{
  "horizontal_flip": true,
  "norm": "groupnorm",
  "am_softmax_scale": 30,
  "init": "kaiming_normal",
  "momentum": 0.95,
  "cautious_weight_decay": true,
  "epochs": 2.3,
  "lr_schedule": "cosine_restarts",
  "final_lr_fraction": 0.01,
  "adamw_weight_decay_other_params": 0
}
Rows from block 6 of a small image embedding model, named by matrix and row number. Rows with one number belong to one channel. Each number is 500 + 25 x the weight over its row's rms, rounded and kept within 0 to 999. All counts start at 0. Numbers have three digits each.
After each channel's rows are labels from the 100 images, of 14976, where the channel reaches its highest value: "top examples" is what is common among them. Only what is clearly more common there than usual is listed. The data: drawn small creatures on textured ground. In brackets: how many of the 100.
# convs0: first 3x3 conv (model.blocks.6.convs.0.weight, 128x128x3x3, each kernel summed), inputs 0-127
# convs1: second 3x3 conv (model.blocks.6.convs.1.weight, 128x128x3x3, transposed, each kernel summed), outputs 0-127

convs0.7:467458527507505516502465479487480523523497500470502498463523516453483508466508500515500532479509456474520493440476461513500519485500478494473450466503386483504516500522496503519493506528482477494503504498477502485483521462488473450487525500492488527519520526480459494488496488577506484474482520513493485522490497531492505484502484468492511493468492517493488472476472478448539513476471
convs1.7:504501492497491502507493517495486500478507487512517494514514564552521496487499498512497505504501483497491576471471502501501509508494506503494507494497500499492491503496613558512561560588508470518488502519499519487516509488494497510499494488508494507495493484498497473509503497503490510494517501527532491486526522468458503500492482472461508518504507492494503490510505513492623519492495
top examples: yellow (34); caterpillar (26)

convs0.50:470487516530488537502460512525485413502489540462506493481490522523512458482506523515444493470462484552476497520503476477507481498499466492453498502533509477514480476480502509507539486472475508495475507564467513518468479534483560510565492494497525470499475513526509491528481537454512487488496514490468515513475506528496486505518510529492483536489494485506525480495474459520466501508512
convs1.50:498501502511501500513488496512495477511513515544585572464469480525490511498483496494479493505492498502505476501506507502494497493496500492497493501493505488502486496502437567509411516507490568466548453472516503511511494500482501494502484538475506503488507498505505513499485500503506483501497483486500513500536496518516526527469507520543511500497503502498498536533518459449457505594473
top examples: white (86); snake (32); dragonfly (25)

convs0.24:501490550493501518516493495483532443549492536527541501518461469471504497542493497522478481521505482495528488526493497491491551449492496450482492517526510515523490459465523476504476497493483499477486503437492514497473494484470574489512528496522552492546487444477498521516494503490516494469519532536529493504511491542499495472486540481514558527521477493484479501516516511507480506531496
convs1.24:499508498491500501503507480432499502425507463519528461524517573535525478509505498490532498525509494492486608466494504494483494498509499503492506484511494500502494504507528576483523536514516473533500507514532485528494519490527527503510508483500498506520511488516483507480497507486491507504481553507463544555535499482498491479484498477489517503499500506499502470514495534540571534507502
top examples: brown (57); spider (33)

convs0.71:516444470499447489484475510520526493514483546493510508482531511455506502511465517501510518521497488502527509486439476506500522495505504509512496510529472478493501501494496474516433468502466502477478495458433473459510534457463495450475478504507524567515527486462484476494493466473481513505504489497521530475490468450489511519499505472471506478497518485575492484504501535506505495522497
convs1.71:490512513506506493504517488504498484489483494443503483528506557541451533485470482490497485526517487495500516492513493503494475485497502516505500511501493490503493488512515499343494478451489497465505533504478494504468500497494499489497498497500495515504478498503494509500486485507486496508494530475497509491488490498463474483458507475474519509493510508498497501507499577481522505599540
top examples: yellow (98); spider (37)

convs0.51:493475468491495488502456487483480512489492468533498494457489533509495473498515524488462505477438438490467501496476469508509513514502461482471490503512519515455473470511519471513456469457489470521499492482516519510492520479532558476509490505532511451512490485524533501520472568540491466520501514469506514497430469531480475500507468510467483491498521532470488526517472480480509488495532
convs1.51:505504499505502489489500530578501488564536522538509583484433473506516507491498487497494501494508515507503404501503501507498496485498488489488493520492496475504513490518449484553505478509495573467479533510509478551492494505508497502497495533476496512499508498498496502491492496505492504493513476538469492504459522556542513495472541526512497508492499516497493522521503473457540484488519
top examples: brown (79); snake (30); creature: dragonfly (28)

convs0.84:518490477542496479489475445505498518511532492460495493497547523538494493531475510517484496451453468486530499495443507498497511516493485511492487490528459513508542452533477487542512500524486532493441515466456492501486498504471521466478463502489513449501463495521488502517515550483515503486481493521507528443529482511500466508498490506524552476481487503486450489538526510526510516517462
convs1.84:488493494517503510497491491508480475524502496472483519486438460473533493508509486504495498481485505501501488510502506508495497507498498505498495497509505510487503510505461549421411504536484472456529591570476499575500500502506506503500502504494517495500500503502499497505498497494493503492481445488542481499551524490451472501428488506470498503491501506500493507504515468443494485499498
top examples: yellow (96); spider (58)

convs0.10:503514490497480497516526535489481543501487483486501510505518556531438515507452522526501479469487496508507534520470489478503504487497507496501522471546482491538488467487485511471529466534548433507458436465476493505477479492468473494446501504504481470492512540530464494484514490464493483475505519472517459497512513531504498463500499512473479500533490455537464467490470530474482480490485
convs1.10:492495496490503495497497491441488545520479484629567503536429513520445512492495528499458505532512514498491491488491493501497478509490495489499500508510481507498509506511483491468480496462502455422586478498539497513488497514505503508500499511501498507496497501514482507493498499496493495497501508517514516509509490491520518493453492497500514491521519511502510517524495461485561491526529
top examples: white (79); small (56); snake (31)

convs0.17:520454503499516502508497500482498502484501499523523491550485523464463517539485499495493478545535472506491489482490527487500483528527466536499486479499547508501501490520497499527514513478474458480449521419457480460494491524486510505475481495497584489509529481497515479493489489532524474539495496514486483491495491524490472460499515521531501441508505522542496497521498432464488490454477
convs1.17:502494496496506501508506533440479511375500464525499466472488502513503504490515500516493495500499493496497583491500499478502496501499498511502517484508498494488494523493497459450485508560511462524508514512537496454528521489495504530520523452579513516537489491514511493511497488502505533504512493506521482492493495460480477481521454467482502500502500509509498484487492505481571479497470
top examples: brown (97)

convs0.12:497483556514509521524506471497497485495511476472509489474475486494503476523494515498503493472481469494509492551500470532496500484492528502489501484506473500505501509565491510488503501514469481492617510542526501490512513422492506529570513487500458484480511535492497520522467498542503496511499484517508507511492513532489528506495502496474524521485512575498490496526490521481447504462529
convs1.12:504490492501501505501502527488496471475512481481472379566564461400520498484499492487527489506509495500499495498500504503488500506504498505502501504504501512485502503519497466529539520486510522514498456425518479463508502515490505494496501505489501500491506502493490493487513501495505495503485512548478506478465476489501507492476506479488495497503493501499492495514506556573514545538549
top examples: white (37); grey (37); spider (34)